From a checkpoint of a small masked image model.
Model: 5.57M parameters, 64-pixel images, encoder arch vit, encoder norm rmsnorm, encoder activation gelu, decoder width 256, decoder layers 4.
Data: trained on simulated grey scan slices of phantoms with and without marks, 245000 training examples.
Rows from block 9 of the encoder, named by matrix and row number. Rows with one number belong to one attention dimension. Each number is 128 + 32 x the weight over its row's rms, rounded and kept within 0 to 255. All counts start at 0. Numbers have three digits each. After the name is the row's rms in percent of the matrix's.
# v: attention query, key and value (stacked) (encoder.blocks.9.attn.qkv.weight, 384x128, the v third), inputs 64-127
# proj: attention output (encoder.blocks.9.attn.proj.weight, 128x128, transposed), outputs 64-127
v.23 129:114083102133095162108057105115109118128120142116134127090120103139120148129146113138139138077148177133086108127122177175121127155102128014127153122168156127136126138093121088142126106153111143
proj.23 127:167169159128138090152163147175158082112126094149120148161104129166127049102132128127099099174126090123156184108177118125168107139106155160111120121147188172160111113130120131156126131097139120
v.24 086:126156120142124102072130090124136203125097136118132130128102119179105140141122126140157132154094159120117122139110130117121128102179116155124140159161091110130118117179160231234117154161125146
proj.24 086:125086188157141202146160108119140065121160140115119114063140130091117122106103141180129106096105134107156166128121106180118113127120170163133140090094129177176142145129133055071198094092123141
v.25 162:152131129209172127131128116103120158136135144153152052116110123143152146140136131147176162143113149123135130158144217100128218111203119248126071142098120137151133139158125126134115128129093124
proj.25 139:132118111054122123102173137178109123130124097147118124105144193099127117073132130092118121123136068140135116152120031125132091139016157097143131128132100093115121153117127094129167111161137123
v.26 090:182131141128125140092191091148137148130102111140106130139140157069125154103133165127128082131154129144121189152124115129144170086127122131123077108129080119121066095182086174107133132112117113
proj.26 087:131116125154105127200107125144071143181134139149137157086120133127110158140188130123150203140141203114090103131127180149107100118115125111074176134127131156149185169129126084104084117188139129
v.27 112:180193148159156123188143150146131122131129132196133124139106127173142163113120139119128179117159128117158132190132123086135129136126157255125066133109135118125204125136106114124053113139140118
proj.27 112:101053121108088125115094151137117188088114108106132098095144141065124124141122120129121099157144122160080128115134161160122118095148119056145138089134128126124119125098152079039148149119109151
v.28 104:117157147166167130147171134170120136125147109167132127160033133106162108105074121104136147137118137114122125182148156127145148194097113175130133173157051158117185106122039121124111117116122140
proj.28 108:092127078084107203140104091087113125144099126080155130058218086129138150159203132173089120144129139152132122113134119138136100052127131083143095104158132112128067125142177139144123144128111112
v.29 068:123161119118083126100128037118147080130188117115131149145151127143111089147122128101074121128100157089120088134141134129177121176127133060186125151150155144131017118124145117109108123065087129
proj.29 066:171135114120133109127120165126129087177055144111133103051065123133161158101222166171181129129167066129130185114108124100087128111126105143043128103089153082127136127135114126119148121127166128
v.30 086:184146118093128120071133150080185157091093117126135079136116127128124124157198123106113126137159128098147136126118069131121130118130083145130189129131138117113125145128146121239133119206083113
proj.30 095:060117186149131131172128122148073119132153131108156202084128126120116138137055126152136126083101137157110087110137187128129129135138164110129100071112099115157117139140134115088176149037148121
v.31 131:127207098137107129104117115128090102114125131142089131151134107129117140081084108159144144141163157144188129169154196126144147125102102104062124058138089152142161120129119116105103116090125137
proj.31 107:145093056111133124146081128205107174176143046125136094105079138128129084145133094111113132110130109112107154074151129123128077136111130141144138164114151128126127140134106121130102102158152116
v.32 092:158151126117129124102082089143174143147105009121116150145120136093120157035094126127188133098114093150123103128123153107072160113126123068160132076145110065130143148127110093099092127107102131
proj.32 081:115129174128104152227117086133038087074087130200107114116136106138120137130201124175052152149136157089164122136147151130193130162077180126128138135136075113156128140129123134106127087064170125
v.33 073:148108060118036128111094115104123108100130124116140137092091149083118135096206146129066180127193107139129126113128140090132098132147060149110138206255122077085106138127109126157133109145092105
proj.33 090:070127166127130089160096130171114171167117107119145123150161128112130119134112088124165133097051111123106120125104169128089117142124099109147185099094183145143135120108182142136086128146184212
v.34 105:133097147078128118109133122126100060104184147065131194129115155130142143219075115139181113075129118118160119126151132151201139130106116074092141132106113138074128114161146165128133126128146093
proj.34 101:132074042121131128143150109177149136190140111160082112128151128129125123115138113159121077104117154106091154111133141198136069134144119112129114154140106135110109105143093131105125127145162164
v.35 120:116110183090100182119113125167115189121136129085145156131150122180084134183154114126104086100132139126126120119131091226142074166122144106071171131107122126120100128134132160118176133129127134
proj.35 132:159126079119176081121130123141132063147138229129143083126166076070146126123147109132158170089133128183127144128055128097146129078142128091124105130173119120136128127143213133149134093171148131
v.36 075:154120123057125121128127114142130175174162111121136126096138156138131107122134131126065119059173084125104130177024145146112114137167114142108147104121161130103135128162141131155126131073118134
proj.36 086:129146129096138101148130107124103082093110068123057133056172078082146167196133128127128127148051165115103140078241131144124144106129138136136169139129112119129122135171167142130123119119117113
v.37 073:193134137181156107116123147111187124127130103152018133153140117129130040137131108143120107121146093137138112127123110239131064065115163102128076137093142172133132053173123170130148132119124152
proj.37 079:074113102132099132127201182124124119132115125128230110110152097154179159132135142125115107129179232120125150167127116135085193072165128134111131172124131127150116153132075112128124107112103118
v.38 096:169144102155143114098129102141165129134129125140120127111112054132098160085144117121079134125134145113093111128142139121076135160199077146119095126154180138150179150140128126211126089187166135
proj.38 096:062127137181097195163133164073121145117136120110168134159165162084135129155114121160129112184108047128136138145137100114128124130091126119144097113099134130119128142097199128098178148116105119
v.39 120:076118112138113109132093143125154089158085134127098151160129022123111128137135120164110116159129159115138173105102083132118117134094122081140153115150161198129109143134121146169168145141184123
proj.39 114:074141096107154125105150105124116165130126133089128121120091253201145097097139107106123150084131126162107117177124128129149132113125145144080132132108093113093127073131130120163143120120126184
v.40 082:140134139165138127134070105127135126079143131132123138096119146092141111095065172103108121103054129169154122160138125111072119121245138142138134135155087055147184165128148124149121097158128138
proj.40 077:123131176125128155143129131119117107096120079128116140125146137128129128219164168119184102088191155158126125106118115152092146149043172147105083098130074219118056099069146112142132118093141105
v.41 092:132138147126156131074093128138127181073177129124073120147148197121091123144118135146141137075150121099161143124133108135115086105160144123068092120134112071075140088110119103103168129120076143
proj.41 099:109124162096105127155120112187128094166140135100167124120124058164123120135092154106100152136056162164100112141089159169107140192146167137133138143140093155131192123108130143142126132142160103
v.42 079:195198114189116104139132076105124117151102068149128155138072152125173178118130099121119152155124129136098124135064134123077123157134129056162131119130143163141169134110129117124086065173133143
proj.42 082:039111088135172127125171179129106142164122082141135107150134084125128135111143139191180099133150046137139116149211147105177153129082162168154063133145126133165081133139118130110120120141116127
v.43 090:125110168127115153132118128128125116176040126134105133184112139148122121182104111131137088142130114130203142136187081163137129131113162115080129107110122201124152112163152127141154192140132119
proj.43 083:119131094129110108112158126146148151146193105097095098101079128188136089129175076144118134154160195175135128108063129079166123138111129129138129120160083127108134134148104117130169103085131132
v.44 090:134198167130087132055068121132125133135111093156056129144125097132109139077130151093136120107129110126130132125070137057128123072142100150169128108126126121127124129113113120131115129142157188
proj.44 095:138115149139177134255133098134143114114116128150218095121128131150153121143166104175128144130124163149133141183156169125119189143106136142118119147109129129125184088112165124067145129124120141
v.45 132:133138155156123137163080108111079123141126084157157166122094101151130162039180131128086188132143122144098029121095185032132163111130056173142117143145128052141178154128141126164125138137148130
proj.45 102:169151116125127141102168106082108141066103122111098100119223129128154128205089091127167121143122081080125129150122097140104177103121176097140070118116134128126100136126079141117190145114077143
v.46 081:128138188135160141140133054158127175130133084141126117146117087160141127085131139118137118114075124099126039099143156074071111141187080064136109117187148116126137133126134108136122137140129091
proj.46 091:123185130152130127159124142119088127100113132071118159127134115109102145113138101189127157114132097134131158177096114132136118151083196071093122198102105116113145141070104155093170135118139131
v.47 156:126094156082123102132156209194122122118135192138108155128124142124082055204113143132155086120117125143134118125157131223149082155116194099094166116108131133119108085114108153099169120094139138
proj.47 104:125102128127190138158142107084224128155099124131168137125119132128113108132162130098107133193143193095170234154114124120130110067086129084140117151142168151155130143166063147150128128133149106
v.48 088:087126144133133119134088065128071120118099098130115094060054109129151118134208130135105128124123191101119081152218158144124129173131115131098127132178113129129134120118091118098089070141148122
proj.48 098:146181130157154177128194166103183177070107115106134199201127149149133100171059181158126116166108073241174181121123101124124197150151166150129076123137141159137150110122113131180160170129086176
v.49 128:080075131078131111161123134088115101116099111125117117133074116120140107029142147131142142154148120178135126135129127123127068119063172090054140118175083133175088106133083144100114093104134128
proj.49 115:129123151151120148141148166102154145116163152135185107128128139114125129209126109132124137126138153120134138126144153118135176131142092153141044125092128180128129095138169056160091105134089119
v.50 093:127182155130175130083141144137143180140124107128138136136251070124098126134090138128138141149133102116126114124130082096090127125125153118146142061066128069164176162128159127042137109073100136
proj.50 098:129160057118104149139116107123118100114113156101133095145037129105186109114100130090111127134150114132105165151104125129200118128126059207134152101153123156095130148159130126185113093165152108
v.51 119:180117130135162128168172097039131141111161119147160103111125178120142220084147125143140089120147117121103109154118109101128151094144116169128129138113047083135164162130147117129143125130136122
proj.51 119:169130143151126124049130127139149107160147136152150139117104117143116079134129158134082134128141129124153137115120111107136122096065151161129127141119186164141097121134035132133087079137138116
v.52 114:147117049045130131121130089101158076119118140145107130126144123117129120176134180117067131121174082177132143126058128115110149044095153086097193170134089124125113155188108111096178129150148174
proj.52 105:124142219113077137101147180141121125154122181129223091158100128123109126079082076146084129128103128102119171128126130122128146165083088174133118182138166129111139109140103143163133130114152055
v.53 146:148122156159130126139104118068115124116187116126140105162104160123205128171140108131135142128171091132120098152040072129129196124140114144152102199106123132120095119130162130162128161131069128
proj.53 133:096093093040127182127127165129125136185098144126198120126142136086113106128121150130127140116105132130175172096154153124228070193107135132144156146167136142107116121136098104062132148135125092
v.54 142:104131127095088155128117042095127129156080130136084124128136116132151108146133130124129127095151132185163127088129137098137108070063131068115148165169123103113171164191084124086120123108190104
proj.54 130:170124110121130047139104193090118101086188131079149124172128130147108147099105076151131121151136118104097128174127112153157162198136146141128143156101090183131130103119121111118160157165125128
v.55 116:060167145142100120165041106156130120134075095129108153127052084130148150083134123142120194184158171156132120108162192026180144140054120127128117107153078127089146097099128144128086130091143129
proj.55 105:163139091170144116121248153111194135096119107145106103070181117080126126077172129076133094078156108157186140162132125249089120115214106168134088166116137183137129126117116097168146114161157153
v.56 113:152076092107090151118128126084140101116096116129130070124072137130174141182122130173113066147162140153190171100159143089149189051125118185136149102168118133141112121127115125113143175131115157
proj.56 102:125141141100161104136114144163133110134185170222154160101182097159128103100127126116114180080157149128119078103103121135131133161133145070103097173136123103123123130126110156147112125111136126
v.57 095:128137145111107122128068139117100102169119127132133190148112143171163101121107106131124118151172124188191129145063122117122182112076131100163096123128116131136165123129114104170121122096116193
proj.57 086:134119115128125128129134132113178109145131163100084123117177159079065147131104124090136125161130098095158125149146130125123111131156126115126131119116167122137100098132157083136143126108123022
v.58 114:162255153173125087127123116116138143088120070131169125132124070128132169094122113145152162138119179104105069139121159126128135177127019145135119115136214123119138128097154127153134141135133143
proj.58 124:129133113085218178148104094124099145182070128190133136095115123157129116142134179125118127155164104147136136103127134200118102051122207135148141177140082129124131131149081131129095074082130198
v.59 128:129145118084126110118129108164111151125131084116111151128129111125119122085105097134142167171127153116139155104175124148128077166080114089068133091114183183136161097096082121116058123097126133
proj.59 110:101123102255135102181127115128132146091121146122092149131114059135103161185199130169152125146158144152119060165197129104126165176174140156145104135120055134166121160120221160124105175172133146
v.60 091:113120151129133126125136104116128092132133128126102159124137105132084121126134117144146152089114141126082140129130167116159069153138128093065169131132116169122134113137103163132106120128133127
proj.60 095:120105117156129159144127121110059200045110131119152144117159148227100131160142102125076121147115179117198077181154128171121140148132141080127059141169150137152137137141148135094127114142127141
v.61 098:089159097138109130134053123205192175126168128141121113125168103169163141130131099141120090123107155127148136102180118068133173140119077228139107177153155155128127065056117139070158137136128104
proj.61 091:129156127088079134101135170106136122061086161121089135119127178121172093115175123132123135104121135142158189132126108255121097148147124050132130138087110113128087139173128131128112134058116176
v.62 146:146172159212158131106117072067124133170192104122138112134116206135198141108154114150112101093142108113132104177123117117167148175140106205176103176102128125113136129085170116122140125129096117
proj.62 110:123085096066141130136140151115142094123080149125107161127127021123108128185152175108182141179170192245124136091121147127122131148101160162126133130138156181156128118143062134106077147107166128
v.63 094:188119104159184145171167082048143124119092124162126155161088140087123080190137126133121125114155157108130139138107071220066099122139154120100144164162118165129136149166126135130128084141173128
proj.63 101:106097224122116133129131124127116147152126111107182153115129164255077164128134128152144130159127111072157139124108153126234142199125129153162182167127119118122144074121089103123128168102137160
v.64 052:147106132098126126119132131184127127099129153134117130128149121147135131227152126232107134170080151120129193125149105147188133115182115093017153100155198147111213132114131026118121172112136116
proj.64 063:099138149170112124089069160126183121097057112100140134099096111080174101075078153157122148112152124107086146149129147130096123094034122148155122169139006101129089134093092150131185067165130143
v.65 048:073113091162198111125126128140151160088127142129131122128155099170132129130187117137142186127115177139138104128119120089138163145143122143124120130115151140101140130140157136138008151046103180
proj.65 061:112141101101139149093117124116081123127068133129032091093094115103155157090074098143145116083079126130115103151131134128165108096133135108129163104137127080159135076112113107123170143170166133
v.66 061:114121117111087128085135144123150127088159122129171085121148096143127128123092167104171061147131154057043150172068075137182123148115130108149057159139154176136107086124126117111131186132120068
proj.66 082:165124141106127126132129095135071159151047129151096165122084136130117125128255128121079148171170132099128125126180152178046110129126131167135167138109097149147130140144129139103092112134128176
v.67 065:096129106088096128131125134080172088136178168133065117121129048089081138128173135080088115090107096102132109138125211128101119086169152113161195136108144152121126092181131141140111104130131170
proj.67 092:179129118128112125126131146143122150143091083114156142142126126128160060129108103134113098179127146203122158109114071146121176148078117146167110152069163117141096171098079117116181150136133114
v.68 065:124101133131128184128145154087009126146158224091125147135125077114130143155132073149140155124175120164098169115088132176152129153121132190151162136156128070099102130142107135129105096129119117
proj.68 084:196125108104198121126131147117209134095069027165075090125133222155149128081156129121146148106115144050196127138154104162140180075128129078158122134117155186132144126059150109127166147106072151
v.69 077:158203133122103131163139135172136132132187132123135051101135139139081135134105131125113122129130130154063148101108132118171126255122116171100104127221167171129104145144141151076124141110077120
proj.69 096:143066132131097089105103113116116106134045127141138139141130088105115175141159131102169126105225140092122086118124131178129132009113167129152161141091132117108127138120091110143112089157197124
v.70 091:125146069232123128127087110012086100127108080170131121134110124065146158042177157137130195115128134129084098155130128103133161128132091075116128134120125147121115107098196052128098127126128141
proj.70 097:128129138060139123073119185194168170131123207095166131111117114170128070075169080100169100090114127215151143079114141134145119124130137131197162132154155092087123128177122173103140095153121127
v.71 070:141118088040135126095190139190152153150145141215114147126126084132136119223095119128120090062090110077128133127176063161214077123068184134113219129141076138129140143146128125116149148132124132
proj.71 085:101128145192135136140062103119173079092061118094159159084120116115127129106124146140120134255127134133162135129103180126013162174183121127101063106154132127136128128159084128116100106114136133
v.72 065:124139147241140133153059100072125123121129109121132133130097129048163091000209160167150143147127127125122071128117128129099155127129126110160106125126128115136058127144129117154092141160136144
proj.72 066:122131157026140128102138157149133128150128142132141132136114149156062158115129102112138125058118114143149210115122097145193114116132139091132131118047141132115164114107161129143172143102148128
v.73 118:166104123101148129121218178160171157140079136131134137121143120215147122239106132102128062127120129104156190082161106159129135129125135197129160107132128142127123125189102151134128136193143132
proj.73 136:111143132191130139129068042132119068130136105119101117119123166027093131128059130151128145203099142029120103167128165107096127151128103135105152151168116140153145125095094118115103125128139109
v.74 072:101212131157191113143143145117107165172111106138115116084121138127213095072102179213103132137100105129134084149139142131139143148109125129122102129093156149087128127133218117136054190168060133
proj.74 075:168080143139064134094129156145205102115109194130141187126141126111136213127151114115126054135129127148151134122134135122131107126140139119135145119162135096143112132146131130099159107087173126
v.75 053:030094159167067130119120124111115130124118054149146184142123126168129141097146111090087172148127124122128071103148128126115133132134139116143139160127115122131098136115092143134128090119127107
proj.75 065:133155056077110186126165118136144163122128164141107137119117110135092128135121128128130124160128120228123126151107087139134115143144117173119097123138216171108124117120110097164103142149099153
v.76 086:132154182053132090128125175241148148085150135155100181082165095081106129186103129130134109132108121121212132129134086149128127099142147189091124033133129125121070123153113146127166133083128126
proj.76 097:104130069232139148130172043109129125249135090068084132177102127121115177147054129124154151125141094090085149153177192140103124198087169130122113142110115132175131106129084116128106141139150151
v.77 061:074114125179135146112021123117065127043105131073169063058124170147125139034151110170147123143110178158132105130083165140087184114230132136124121134094128098140172129112159085119134094104176133
proj.77 080:150163133095128108106158197082168136126138120234126126133132093105188087116136110103110122069123109138140153092175028056144119115022128121139127133153096072064128130102142136192151122157077126
v.78 061:166112128187130113190129128134094135141092123089134126169129121127168122103128151159152149118175111130092085165157167119177214131114126121127129136093115124131144098133128163143089255128123171
proj.78 077:124155096101093126109113114143153129198108136215108136058144101130074157068134102127128114113109176207106137164151118125101050133178082118131138130171165125082128132107133145127129041151135070
v.79 063:142161130145124189131129128050116158109208119169136112068122155129156111128108138123152165124108128145129130110128141073074167169107112136131124114078128093132147118066134126134115138217136126
proj.79 068:122092129119129033158121132167126129128095147103120123123161171155133130078132126103116050126124164114132136128145110130119134096120131138151105131104151190099113139169124122093223079064126157
v.80 111:128105124122163139180063132238136170137124074132136150116084123086190092136137201135084088162137160131134109123154175145101086103102166128113170118151123120156172123096082131068122105065131125
proj.80 115:108118105116100110092169125123068101124126127133120102102224145159053110177152062131104145119135129128180125126130097124129100121127115141176145145101190086135125142154143089176154162122113137
v.81 116:058128116110086118121111121167108127139120128133125151145129073126137128128069128140131130099135169163144129095130128126121059143082157107129171081190144216119130124114057185138120133130155131
proj.81 124:127129122066135122083117146133155090129166133107108096084214190129130116130149144110138102132130116125147129093130118070167174105136126148169131130112068048133120120131154090120155108125094124
v.82 081:124060116127099107127144173090129101133114161158132053099099131145144136040172111139131183099140120141133130166130129058125157141122110104116142154128126157126115086136143113153147105092155047
proj.82 092:125226122165072129118126061120171135114126129119077196098124116127104126151122139124151152128176143145098117092081115128144142130078188109143125058102136133122132164135102154174099134133135186
v.83 077:133102128119170150163136116145134196114121129181184101110146166071127180127140096142177135104154115148133178115150100167092128131132136171128133129061099104102154141104111133115128121111042169
proj.83 087:111126139183116146130088117138193090121139109086081153154152176133126130163124195184030115191130094068127096164127139107103122117176099143132082198109116159200130119102132130143133116127128082
v.84 139:121128131072114091113101129127130125184125069144132151147127101112091094113127119128114137155099138122137125128152103068163059143061153103107124090134130172130114133124100140128066128080182136
proj.84 123:109145110088130134142148173197124034135151244115098101071121110149143152138124124128134093079102162184120148119080114123123148111123130120190137138131142076127137117119091104101199111131115108
v.85 091:154095155135144182149111129172129125101151098161149130119138141096128075129092255154103116127159082133127122109090157117073128126129121097123174118146150125124156143141052127127117095095134124
proj.85 099:128191065125127098163129121148082125117127120128124089091191149116111102132148028128136121110129171169171131140154127136113112134132134139114139125109151134211124122157198138131144128161135146
v.86 094:132139123137127085126091212049057135125148146134222062150128164154121103096125131200128103125138113131139202099106168096112140049098173126127089096107174110123111167098109126138190131143127112
proj.86 122:117128139149111147151144056185176129122135116125119131083128050075151138128101109103128145097111128076121101152138137122128142145075091177107129121110115168126179116090160128155128150150140131
v.87 111:092151120177129128126113157126085110101129155115156138118131140136111097088131130129125200095111138172131122061122147030142174094130117140156112078138147136110074140096130106089154095145116130
proj.87 126:147102180107093141178085119047151151112152122143174075138113125105169181141164182123143116130181147096145156099077153128113172102120119173104087103100149064131162164099162116146056155124121114
v.88 069:043101119175113093152162097129136128118139128126030116139137143101127167056109184117129116124098122095109044128107024135132126103157109177105091165102133157173207169125185151106129158112111121
proj.88 078:152112163109181142072128152144129123076111133127060158149096151159110154133210106120171139128150079182141205147149136089128131158125170110136096076140141140059098124152124129131128074120144129
v.89 110:129127106130164096116122124158146174132157055128137146127129179122137113082087135126128134129151116104178106131171167150115108121067025156113141095135146136146143128111117115094097122128165160
proj.89 120:154128176138081134147125151138112129127107183106094105095129126127126113153183136188152160098062163159135099145134092121113136180179167133136170146143145101144142139131133108147167141119120070
v.90 080:100169087111128103155123172083128160068094164138144130069134127152065160125139113141140190123115138100188127121123158067144161098130128120138135032125166128096109147121129113111138119134120121
proj.90 095:148079210125119149117135160096128123126145127122186135139096068126170141216117124136076128132170128113100130140123136118115133119130039187172119129102151101140123114132112131165090187142129167
v.91 108:200096093074154136131136074177114161122118103132123137138118123117145059150069123121135124159114160135121189128119117146118124156133140109127142154112049142185152110172059141130135160064118127
proj.91 111:109128096163184098128141124162138060200159125151095137155214075200184149098136130125093100097118089129131080145132130111155091131085089074149141153140130121099171127110128119159156096150079136
v.92 077:157131132114197081071131135124130126134200129143222154096128171117074099096120161132131115105088153121111151079081158126071119135085111179131117080123121124134142210107123124129131070140123114
proj.92 096:158151142089083175165093133123121106124119129085138128134144101145149129240165143099138128199227155081108137117120113130137139127123123106142089112152117130160121111202157124131079174106103119
v.93 110:128140090189176148115116145107123161121106142131201094126146164086147073146166131165132147095170094158113111121104147106121181147127088160089125099127198091093126138116099111052136121127110123
proj.93 116:141123203118093110132128121032129161120218108142134131121139134168108163134096173148087125200098147114128102151114108111082109128147110159176140115098129128173130126122133148100105163134115122
v.94 134:090138164174069090141131112097136142128125142135129130152134102175107079057130113128168159113135151144131159086146127128193105127125136132086131105128115181129119082147101158144116110116150130
proj.94 119:132139115096113152140123157146126114102142115127102098116119121059158168106076134133130078067113112206123171125114103136095129076126119145183134094139101041131122173102073124083200103134140091
v.95 067:063069101160143123139133153127067151111098152110182130166132125128068118132115121158145129095131094130136164098164131056102139097108135157172118090133174112141128213074121126139182059103183131
proj.95 078:184172136063098096141117129128160127144165093106144096096163135105145153124127130136058098128095156106116127141132132139132116151098096162135113154170116141129114045127143066068082212121108087
v.96 080:137079143052134130218137136079085135163124180177098129101154147179115099145116158124131113104105111186099162100130213129134140147133069097118127127135099162083163129155113146088130202143171114
proj.96 091:139110025147136130130073154133187164109047121072139115161094146113133139115084158132122128126141158147090100148103122113095122052075223144169082109161129133131114125118127115085126122143049118
v.97 084:076132187162144121117158152164147116151201089170113165074139133129116128153128113094151118186107133113149128144155129142131131160148071180124165128129171129169121136141154154123169129121181124
proj.97 109:199152117146158105151134086128100107138125117103115126166105137059131137169086136111088121129123138006128089105129097113102106153137177133115084153078066156128155116115083134144120129152044107
v.98 093:130120129128148167137123034133127112144097116144228134151115120135125150119125128124133118091174138176118123113110174126100127136130137154128077137181075102069140146151125133195125084086128085
proj.98 110:124101127105125103125159144103108182047085128101043076096129204070163097147144127153121131147088187088106152127151081130128173137136079131152208130093135158152132108122120110106143144116132138
v.99 078:131124097127131118109122132066131181124129128132128097072130140183108049023068118198060049122065150134097125114129117141096178132061162115133124146124143159155142125148125173090144170115126130
proj.99 080:129101096107082170194108087085133117093085152120132114191060125126164169223195129095114144125218128204146119128132099112163104071174113160130130103129169127101131132208059137071111102125123101
v.100 078:211100115107138070148127111136140175141119110125115111141126128100189135126123206091127052193128125214092130150107145148077128141130128135073135111158112155139128121130065163127086130103118101
proj.100 090:131120130129147188144128178201198153074123143117106180138115099167098141134117147124151145060167102115134153109123127162118147119133142111144108140125128112122118128173151128120088200126075109
v.101 073:121127042092147127092204203141132090082118091155131145150109045155123074105121077142120139155153111130137151124149123065144090088097100177157129135097159075127163182162084141131084127067132105
proj.101 088:173094190125095127113087132126121167135122070128148168114106154029128121127081178067096142132132102070128128137135125166120120152160136110023127149109119074121161113033142118100137120126107121
v.102 111:130157160134178133150164160212095114129092100128063128145163139063118134187126129101132121198107127140106138136131133195103129132142109127125143147098120150086113138172137140119136134136066126
proj.102 089:121083061127129126137104155163127153147182123169154128084094107141132184128151132112116067093204139112133063132125094151119116114122148111179078129127121103153148130033142089128106125164162123
v.103 103:167066151154169152128143081168131129140138128197074145161136178062178154140121126121148113133048111128128119153116156187107149198147142107097111146131073129128144110163118143111105108127087128
proj.103 102:129184117136086130176120130179164111128139124104131123042129139128130198098167173108105065150255124148132173094129129137095136090134072131234118144105181112134121174123129117127141112123149111
v.104 080:169173129078177168128150128167116101093066051118105177122129108101167136102110126158119109111125081113133064110146141153138137137135105074109130121129112072090162151135116124115148104022093127
proj.104 089:174127142127123085066170160137132122131191130156139113117108183070120101132151116089115119132145127128143189134100033137145127115092113161134113098117159091158120076107115055127082118128157112
v.105 188:141128114127079145110118113047128122127135176143154103149100156149073136134097126125045029093126122164130127085105155111135136035131217109138126135133107133154122124159098131155133152129124145
proj.105 148:126124134175154148185129127153146172109087099100104153099116101132203126134167126150235171101124158071106163117140100099127162167133100128059166065153079167134097153101162121132099111115170154
v.106 071:083088088108125128147128125104126151143141164128156149109163131129100104181106143103122136171134162053129172127083126092154133122152131130163120182118099220171084159164119118121145215123116125
proj.106 087:130109113137108134108128128148128133119091101126071127145124165105161174071125160104122116077102103162126116166127149092128134048194128140133170095126177037066144129144174180157140055147123143
v.107 062:131135147117132110125156131134141200128036128103128060152138122115125191098110119141125149130167141121179108097093108168168143128141105088126165092118133104125154196131121100150138147120116129
proj.107 060:130121134095139105121126122135127106130210147132180136074134150122128097171186063128147109084120177102000115135151116048137105118104188144176123154167167092161103148111113108101156130150148124
v.108 086:104123128072128127131134104114110090143089153131135000131170082124039108009043136128122081104124132135065162165095144147132122113154157125131099129128121166133126126129128127118128133123151162
proj.108 096:129104078142107147125155147103122186076091145128149229132122158171115134166200136129043177137126127247207114070182143132129149117083117117162161136153128146092132149127125130127108127182125074
v.109 083:136082187084146135177110097191075152122181112088069147153141141126182148232173196155147094103181137145123184131091136151133135205142128127090125214075070161133130103124144089134141136098114109
proj.109 094:131157132140133126134102206147215145129112115198173146117108074103143157042129096129129066113127131145126082118207142120099128079159094127181133085128159082107133161122123145143100156150105148
v.110 085:107124140126190195131147124144128115140104134129128155170138156117132116137122173105120070101127108129033215145065116165122121133145168122135119127127104168128138147143127132132109099116140143
proj.110 104:148135037086105131159132168123147197121115129177100121110108117091126191114153093113154118142190128159205124124122150114097173145133132150147117128127120132110108092126167120121112157160062161
v.111 183:122161113129187115132128125188145139124103041126082181131128058100141147144145125113126145162147128123148082170149075166096092157131118130129144144123162116098140135111134124138123105121125112
proj.111 134:143098254108126136097128175145097137121166128129190086134112169109164124160133083130065111124121112077148155099115103153135177166058085105133130174082122057100154125108127115142129084116111135
v.112 082:111125243157148145129116138159104046178138095129144155141197070199131152133181110215180129198131115127062128133126161120161099129114105092128103125164106126050059136124141125191122144124128140
proj.112 100:061073055128143117149132128109128224165134137130119113081097128083065112052000143091093109100121120111127053133108128137092176128103131131133124099130169139124173079099126086148118155095121079
v.113 104:121091095171078157111116148172158130127149131065148124148183228137139124111111141159121109112121134130113155130117123115147109169092113166128108138120128188147094133112180085126118162146116153
proj.113 092:114188117130142028127107126083099097128205163207208114111142121130074127103084102117129134113119129136140144121100140126159159128130152117077102160113074126146146124123130120134174062132122146
v.114 088:134084122102020108064196111123025128108121130128076133134151150125128113131098116123124112146130099160101126145122131173187143091131159048131189134123163083114131107127132137158148148130127128
proj.114 092:127202096111178102197133127126118125129059166127161087132077089110188127174181135160127127087087178062156118112146159064093121120126130197154080120118125124117098164108143105128109113126162182
v.115 181:205162130115158173076153123152117132117128109122156138124099071111148180169140118128113110133136114059098107109125127115133127075187108128179146137123168057093128140137083188126129143172109126
proj.115 134:083121121117078104130149143097166135132118183085050152122150061109080102123124150073188117091177145222107119098127138076129104109151134147161130099144117160111136134163125145125128110118178125
v.116 096:146173153110149134156168135080140128103124126135143148122124101147203118155128229146062130127123131090113122126125126161083096125154122127150199111118126113129156160104165137138126138118172131
proj.116 104:133069116181123161120064143118156093108128116152152104140146117060091121116137106069151116140144131192129127175125099140120128148128054115119118115154176155134121111113126117099156137130058134
v.117 104:118074128154093128128078184150148132139128140123168094122130130152147100167150134131137165134111151129149158171142167122147154209109127158175089129140112181114095150096115109091103137147114094
proj.117 104:100103158131206073107126126096072113119165109113129112113149144138106112128108108151128104141140086117138122114138105092139156103058102124134084092168123103124181131139134104183143142110098223
v.118 067:125122133064127137100138090137136126147109088069105128157147113191079125128136134141039161096130133148108145159101142108102070071108165129144146111138149160159153127156063138105187121037043117
proj.118 073:143117116130113119150116125127117139058103159137191084152135096060169117163175128080213128180137143100116081104143050150125126204118109133063129123128169077121116152122186102147058160108198117
v.119 085:144111155146229128163160100131159117119097135127116147134109040139151128158139167090167125104123126149125079121139137144133116116121064169143125141123148110127077144134124132128084126098138120
proj.119 100:185070117099126111128051170084128139063155127113131118126178160132125130129105135097068128134167125143119137117128128089126156145120130067129122127110124144134143121156131133118142127126112146